python train.py --arch="preact_resnet" --norm="batchnorm" --stem="single" --avg_pool_shortcut=false --widths=[48, 80, 144, 256] --learning_rate=0.0021 --beta1=0.85 --batch_size=256 --final_lr_fraction=0 --weight_decay=0.1
Rows from block 6, named by matrix and row number. Rows with one number belong to one channel. Each number is 50 + 10 x the weight over its row's rms, rounded and kept within 0 to 99. All counts start at 0.
# convs0: first 3x3 conv (model.blocks.6.convs.0.weight, 144x144x3x3), inputs 84-104, a 3x3 kernel for each
# convs1: second 3x3 conv (model.blocks.6.convs.1.weight, 144x144x3x3, transposed), outputs 84-104, a 3x3 kernel for each
convs0.56:55 62 54 43 59 52 59 56 42 57 39 47 59 42 31 42 38 37 49 55 60 49 36 45 56 43 46 48 44 61 57 50 50 31 45 56 47 39 24 43 46 33 48 37 52 40 37 40 41 52 56 53 64 57 50 56 49 53 48 64 58 42 47 52 51 57 53 51 50 48 40 44 56 51 50 57 58 63 62 71 65 48 32 35 28 46 47 60 52 49 48 37 39 48 37 45 58 55 29 55 58 48 50 52 54 65 58 63 51 40 56 54 55 63 60 53 59 52 43 59 36 53 55 52 50 46 23 36 42 50 49 41 38 35 50 48 46 49 63 57 47 57 44 56 42 37 58 41 50 68 51 43 66 60 61 62 61 65 72 54 67 67 54 48 45 42 35 35 63 51 36 52 47 36 55 47 44 44 50 43 43 35 48 44 45 45 53 17 34
convs1.56:34 48 38 41 55 49 43 61 37 53 46 41 42 53 44 50 51 44 45 46 62 36 47 59 31 47 49 41 47 54 52 40 39 41 40 39 53 47 54 56 53 49 58 51 44 64 60 63 57 53 56 45 51 53 49 60 52 39 59 57 42 43 50 72 66 59 66 56 51 62 58 43 43 41 32 61 39 25 56 44 37 47 61 49 44 63 45 50 48 45 46 60 34 47 66 53 53 47 39 38 58 61 33 39 52 42 38 43 52 65 60 49 58 60 53 55 46 65 49 69 52 55 54 47 43 55 46 44 37 48 38 32 57 37 46 34 37 21 25 41 38 41 47 48 44 44 50 52 48 55 57 56 64 46 64 62 46 55 50 50 57 55 45 52 45 58 55 41 44 54 59 39 43 30 17 43 36 41 29 48 27 40 37 33 57 37 43 55 39
convs0.57:66 54 61 55 35 39 53 46 35 52 53 61 40 56 50 46 56 46 53 54 50 45 44 38 49 56 51 37 46 46 52 47 39 54 46 46 68 53 56 29 41 38 42 52 42 57 68 66 49 52 57 60 61 53 54 42 62 54 50 50 56 54 53 44 35 39 41 39 48 30 35 40 40 46 49 48 40 50 44 62 48 54 27 41 43 38 42 63 67 57 49 42 43 35 45 51 36 54 34 53 47 48 41 47 37 33 42 37 47 58 57 51 48 51 62 46 64 68 43 57 45 38 44 62 59 54 50 53 47 40 66 55 56 41 52 49 45 57 42 37 33 59 42 55 48 43 56 46 33 37 61 63 65 65 53 47 58 55 42 56 44 37 62 41 56 23 47 51 42 66 45 63 59 54 64 60 63 61 57 40 45 51 49 56 58 47 42 51 42
convs1.57:46 50 46 43 35 45 34 18 34 49 53 54 31 46 38 43 42 46 49 36 39 50 57 55 43 46 59 41 50 42 41 44 48 46 26 44 49 33 42 18 30 31 46 47 36 57 53 41 65 52 45 61 53 44 37 37 22 46 41 46 30 33 30 58 54 65 65 66 69 63 53 60 62 52 35 47 58 46 48 41 58 52 60 46 42 33 60 40 51 42 50 60 53 66 51 51 54 36 61 46 42 37 36 43 59 55 56 42 41 54 61 51 42 48 53 46 32 56 55 50 53 53 48 45 45 46 58 42 48 51 37 33 66 65 53 49 56 42 49 52 50 67 53 59 52 45 56 59 58 53 58 57 45 55 51 39 55 53 38 52 53 49 41 59 51 52 62 52 66 69 60 42 41 31 38 51 52 45 47 54 36 31 48 54 54 48 41 50 39
convs0.58:37 51 44 49 34 53 49 41 49 47 51 56 53 50 57 57 47 69 38 47 62 41 57 41 49 51 41 60 46 35 52 50 45 61 60 52 53 55 44 54 41 56 55 62 50 35 51 44 52 56 39 42 56 60 49 46 55 32 24 47 43 46 46 52 56 56 53 59 73 43 61 66 38 43 46 48 44 41 32 45 30 49 48 52 33 49 50 43 39 61 37 22 42 60 68 25 52 48 37 48 52 40 56 68 39 63 66 58 32 39 33 53 46 39 57 58 45 45 46 40 41 35 55 55 44 42 45 32 52 43 26 53 64 51 51 60 60 54 39 38 61 56 32 52 46 50 51 52 44 36 39 28 31 47 41 31 63 47 58 59 58 48 36 27 45 52 46 45 44 36 44 61 51 41 43 43 37 51 48 55 29 24 54 38 48 58 34 52 46
convs1.58:46 47 55 61 60 70 45 51 55 38 53 43 53 58 37 61 52 56 43 51 36 45 49 53 61 54 46 59 51 63 45 42 72 61 54 49 48 50 40 65 56 57 52 62 58 46 50 46 41 43 59 39 42 35 51 68 52 69 55 57 55 56 67 37 28 28 44 47 32 31 38 38 44 23 50 60 47 55 54 37 48 68 51 42 63 58 44 43 53 53 54 65 51 39 73 69 43 48 62 45 46 35 40 56 49 53 44 40 53 56 52 47 52 62 39 38 44 59 63 43 63 70 52 47 50 47 62 47 70 55 43 58 50 57 58 68 58 62 53 61 65 51 52 66 64 57 51 60 62 39 59 68 61 71 63 68 63 60 61 48 52 49 55 57 63 58 54 53 42 57 57 42 65 49 34 56 52 52 58 60 71 64 51 46 59 42 50 61 56
convs0.59:48 27 36 63 64 42 52 75 51 42 58 37 49 49 52 53 35 49 51 54 56 41 49 59 44 57 35 43 46 36 38 62 52 49 55 35 55 59 47 49 53 54 42 55 49 44 45 34 38 47 45 46 52 57 40 38 49 40 38 32 42 40 48 49 57 44 44 50 48 48 54 57 43 53 38 44 46 35 25 47 38 30 32 24 52 55 50 39 53 43 45 36 35 42 51 53 47 37 49 55 43 52 59 59 51 70 51 45 47 50 39 62 59 51 54 42 51 60 66 34 44 49 43 43 54 59 42 32 56 37 52 55 31 43 44 36 41 33 40 47 61 39 55 57 52 42 20 51 51 57 24 67 48 43 51 50 49 65 42 42 54 41 42 18 40 51 49 47 31 50 52 47 59 40 48 64 55 44 62 32 49 48 69 38 44 63 51 46 52
convs1.59:42 75 68 51 53 50 50 40 52 56 57 35 69 64 40 48 59 37 45 59 52 52 43 44 49 41 36 44 45 46 62 60 33 51 50 57 47 45 66 52 56 66 58 52 58 32 33 26 44 47 33 44 45 45 49 50 56 49 43 54 58 48 35 46 30 31 52 47 34 49 49 41 42 51 53 44 73 42 64 56 43 49 45 54 42 56 47 53 55 57 31 49 41 34 64 40 52 37 46 40 37 60 74 57 47 51 43 53 54 44 37 48 66 52 56 57 64 42 49 47 58 62 61 45 64 62 57 56 44 54 62 53 48 58 52 54 47 51 54 41 45 50 56 48 56 54 47 47 53 51 50 57 44 38 63 57 60 68 66 56 64 66 34 56 37 54 53 41 71 34 49 56 52 47 65 61 57 64 60 49 57 62 55 73 52 52 66 55 54
convs0.60:41 40 47 60 52 34 56 44 36 60 58 46 42 48 55 55 58 64 44 33 58 55 65 66 51 54 59 45 36 45 61 47 42 50 50 70 60 52 48 51 47 51 53 45 54 41 43 47 51 40 39 50 24 33 38 48 56 60 42 61 65 50 53 43 48 43 55 39 43 68 51 55 45 47 48 48 35 43 59 44 46 50 48 50 67 51 49 45 55 62 44 36 43 66 58 54 43 51 49 46 61 54 43 53 64 57 38 43 62 39 46 56 35 41 63 58 55 41 69 59 55 44 54 51 31 48 47 40 47 44 45 46 51 52 53 38 51 41 44 52 64 34 55 44 50 30 46 53 39 42 48 45 53 39 52 55 48 46 48 57 58 64 26 34 48 57 67 52 47 44 37 44 39 46 49 59 54 31 38 50 50 41 43 50 52 59 54 70 53
convs1.60:43 43 39 52 43 42 42 51 43 55 58 58 45 42 57 44 37 51 53 39 37 63 53 60 63 64 37 59 43 42 46 53 61 44 42 48 56 42 62 53 45 58 44 67 55 54 51 44 57 50 50 52 46 52 49 55 63 61 47 67 59 59 67 52 50 45 44 52 48 40 27 36 56 43 49 40 51 47 24 45 41 41 38 50 51 63 58 73 62 49 49 42 54 42 50 70 48 66 68 45 35 27 52 35 39 44 53 29 62 61 59 46 50 55 50 61 59 40 36 43 56 35 59 47 32 48 59 68 65 44 37 58 48 44 56 54 55 50 53 46 39 61 64 61 62 54 48 61 60 46 67 71 51 52 65 50 60 57 66 60 61 61 68 54 36 47 42 46 58 46 37 48 38 46 38 48 47 70 58 47 47 47 39 55 41 37 48 45 51
convs0.61:39 58 55 53 57 53 50 53 48 54 47 42 36 36 38 43 34 44 60 39 61 52 58 51 46 38 46 65 59 47 51 24 31 47 35 40 53 51 55 52 51 29 50 42 50 66 65 69 50 46 61 44 50 62 30 59 49 47 51 44 48 44 43 36 32 42 46 50 57 43 38 42 43 48 46 42 46 46 57 49 59 41 29 60 49 71 57 53 56 45 52 44 46 46 38 42 49 54 46 72 36 47 73 41 44 46 40 51 43 47 61 48 35 52 70 51 55 40 56 65 56 50 41 60 59 40 38 39 53 18 52 44 43 44 38 35 51 47 52 41 56 51 35 44 45 40 42 56 55 45 54 42 43 40 49 47 44 37 36 47 43 43 46 43 54 35 59 45 56 47 39 32 58 22 53 40 41 33 59 40 48 56 59 41 37 49 50 51 50
convs1.61:66 62 71 61 52 57 58 51 56 66 59 48 67 66 46 52 69 58 38 53 53 53 57 61 56 55 46 63 64 61 59 53 51 54 59 59 42 57 71 53 55 46 37 50 52 54 60 53 53 53 59 50 53 50 46 50 51 50 46 52 48 64 45 58 63 58 62 55 54 57 50 58 56 42 42 57 59 64 61 40 46 58 54 53 61 68 70 60 51 55 52 41 35 35 54 42 30 40 32 63 44 47 47 50 55 65 38 62 50 69 62 53 53 61 55 63 59 42 49 51 64 57 48 65 45 52 50 62 52 56 53 57 44 49 49 54 53 49 44 52 30 42 59 50 47 45 46 45 34 49 27 35 40 51 50 30 59 56 46 45 59 43 66 55 47 52 39 34 49 35 43 43 52 50 65 47 36 37 44 43 55 47 53 48 41 47 47 53 52
convs0.62:35 28 44 52 42 46 53 60 61 44 57 40 57 42 38 41 46 48 48 51 50 45 63 50 43 39 38 44 43 46 52 57 43 39 58 55 39 29 54 42 51 41 46 52 44 50 66 64 50 70 57 46 61 55 55 39 44 45 35 48 52 50 53 44 48 56 50 47 36 56 49 49 34 28 58 54 50 64 36 36 47 60 65 45 61 42 71 41 47 54 36 27 46 58 50 46 41 39 61 55 42 49 29 42 42 43 51 57 31 47 40 66 57 51 48 62 50 41 38 54 44 42 55 63 59 52 83 48 48 44 36 56 59 66 50 45 50 56 40 40 47 68 69 52 42 43 45 59 52 55 49 55 57 39 51 45 45 53 49 41 39 32 42 40 57 61 57 64 65 44 50 45 43 41 35 33 63 43 42 53 48 62 49 49 55 45 61 56 71
convs1.62:44 51 45 38 47 49 38 32 36 61 59 43 61 46 48 64 58 58 50 50 70 48 46 60 35 38 49 49 49 55 52 64 45 60 54 63 35 48 45 37 56 49 55 49 53 63 46 52 69 63 72 67 66 69 44 63 48 61 57 54 58 57 50 43 28 32 43 41 55 44 40 39 61 49 60 48 56 56 58 48 72 66 64 57 40 68 59 53 57 63 57 57 39 52 47 41 50 41 50 39 39 51 53 46 38 48 55 55 45 54 41 44 44 55 42 60 60 51 47 46 53 44 51 49 51 41 35 49 39 53 57 39 52 61 47 45 49 60 32 54 51 38 33 46 47 52 49 53 52 50 43 50 56 44 45 45 50 55 52 60 63 68 61 58 51 37 55 54 35 34 44 54 56 48 61 64 39 62 60 60 43 60 71 43 47 47 42 59 57
convs0.63:49 43 57 43 40 50 48 52 57 39 44 65 42 50 32 51 62 54 68 67 50 52 53 43 43 54 41 34 58 49 38 75 53 30 53 36 54 57 55 50 40 36 47 41 46 48 52 53 54 59 57 66 68 69 45 38 44 42 68 51 57 61 61 35 41 43 48 30 35 53 53 46 36 59 41 37 60 32 35 42 41 44 46 43 38 36 42 57 64 47 48 48 44 54 55 50 56 61 43 47 65 56 45 70 51 24 42 45 33 54 55 56 58 47 59 43 42 47 50 44 46 60 51 53 57 45 48 31 32 50 55 37 58 48 41 67 62 43 59 28 55 48 52 39 52 54 59 51 72 39 53 54 31 29 45 56 41 61 41 42 45 35 39 33 54 35 54 46 39 51 43 51 56 70 51 47 52 52 46 48 49 46 38 46 56 52 42 64 44
convs1.63:54 47 49 48 37 42 49 48 50 65 63 65 59 59 55 67 47 60 46 51 54 51 50 44 45 40 43 48 74 60 79 66 57 53 67 52 49 57 52 53 42 54 45 40 52 58 53 48 61 53 62 62 61 47 61 64 60 51 56 43 63 51 48 59 79 58 51 62 61 69 67 58 68 38 49 68 39 63 51 41 58 66 57 50 59 48 51 57 50 71 49 31 45 24 49 36 43 42 59 42 46 51 69 74 44 65 73 45 33 66 29 47 56 55 43 61 61 44 41 52 45 54 52 61 34 46 57 41 25 52 48 43 42 54 42 33 44 30 39 37 45 32 31 43 52 54 55 58 45 40 57 45 38 55 68 75 59 63 71 57 66 62 59 38 56 57 45 45 61 58 54 55 32 15 41 39 31 53 50 30 54 63 59 56 71 60 48 57 46
convs0.64:50 64 56 50 73 35 51 52 46 57 61 41 62 52 27 27 28 36 58 51 57 41 29 34 34 33 30 46 51 49 36 38 44 57 67 44 26 51 31 52 46 43 63 42 32 36 31 30 48 49 37 41 43 34 52 52 65 57 50 62 65 59 51 38 39 35 55 46 47 64 48 42 56 44 54 59 41 34 54 34 53 43 67 57 37 50 47 33 23 43 46 44 61 26 42 55 55 54 50 56 56 46 44 44 38 57 51 61 46 43 38 42 47 49 46 61 46 61 63 55 63 44 43 64 45 40 40 53 58 42 46 51 50 41 36 59 55 46 58 64 52 40 50 56 51 60 53 38 44 53 31 43 43 49 49 56 40 54 59 30 42 39 40 55 43 41 35 35 58 46 60 50 63 54 40 41 43 27 47 39 53 44 37 45 46 40 55 68 44
convs1.64:47 47 54 49 59 47 72 75 62 33 41 44 31 44 54 38 40 45 40 62 52 50 47 53 51 65 74 47 62 50 49 51 35 58 56 55 42 46 47 34 45 57 41 51 48 49 55 47 52 58 48 49 58 53 54 49 51 59 68 54 56 65 50 42 46 68 56 68 70 64 61 66 27 45 47 53 66 46 58 57 41 27 37 29 33 50 44 63 63 58 50 47 62 54 51 51 59 58 65 59 51 42 66 44 55 24 29 45 67 65 46 52 54 48 61 51 42 50 50 44 56 57 53 48 68 49 47 56 67 51 55 59 50 52 53 44 55 49 58 61 52 53 52 63 42 55 50 54 56 58 46 69 75 38 39 32 52 49 59 57 59 44 42 54 65 49 43 45 48 57 59 39 39 48 63 61 62 56 57 50 48 64 42 41 51 48 46 44 41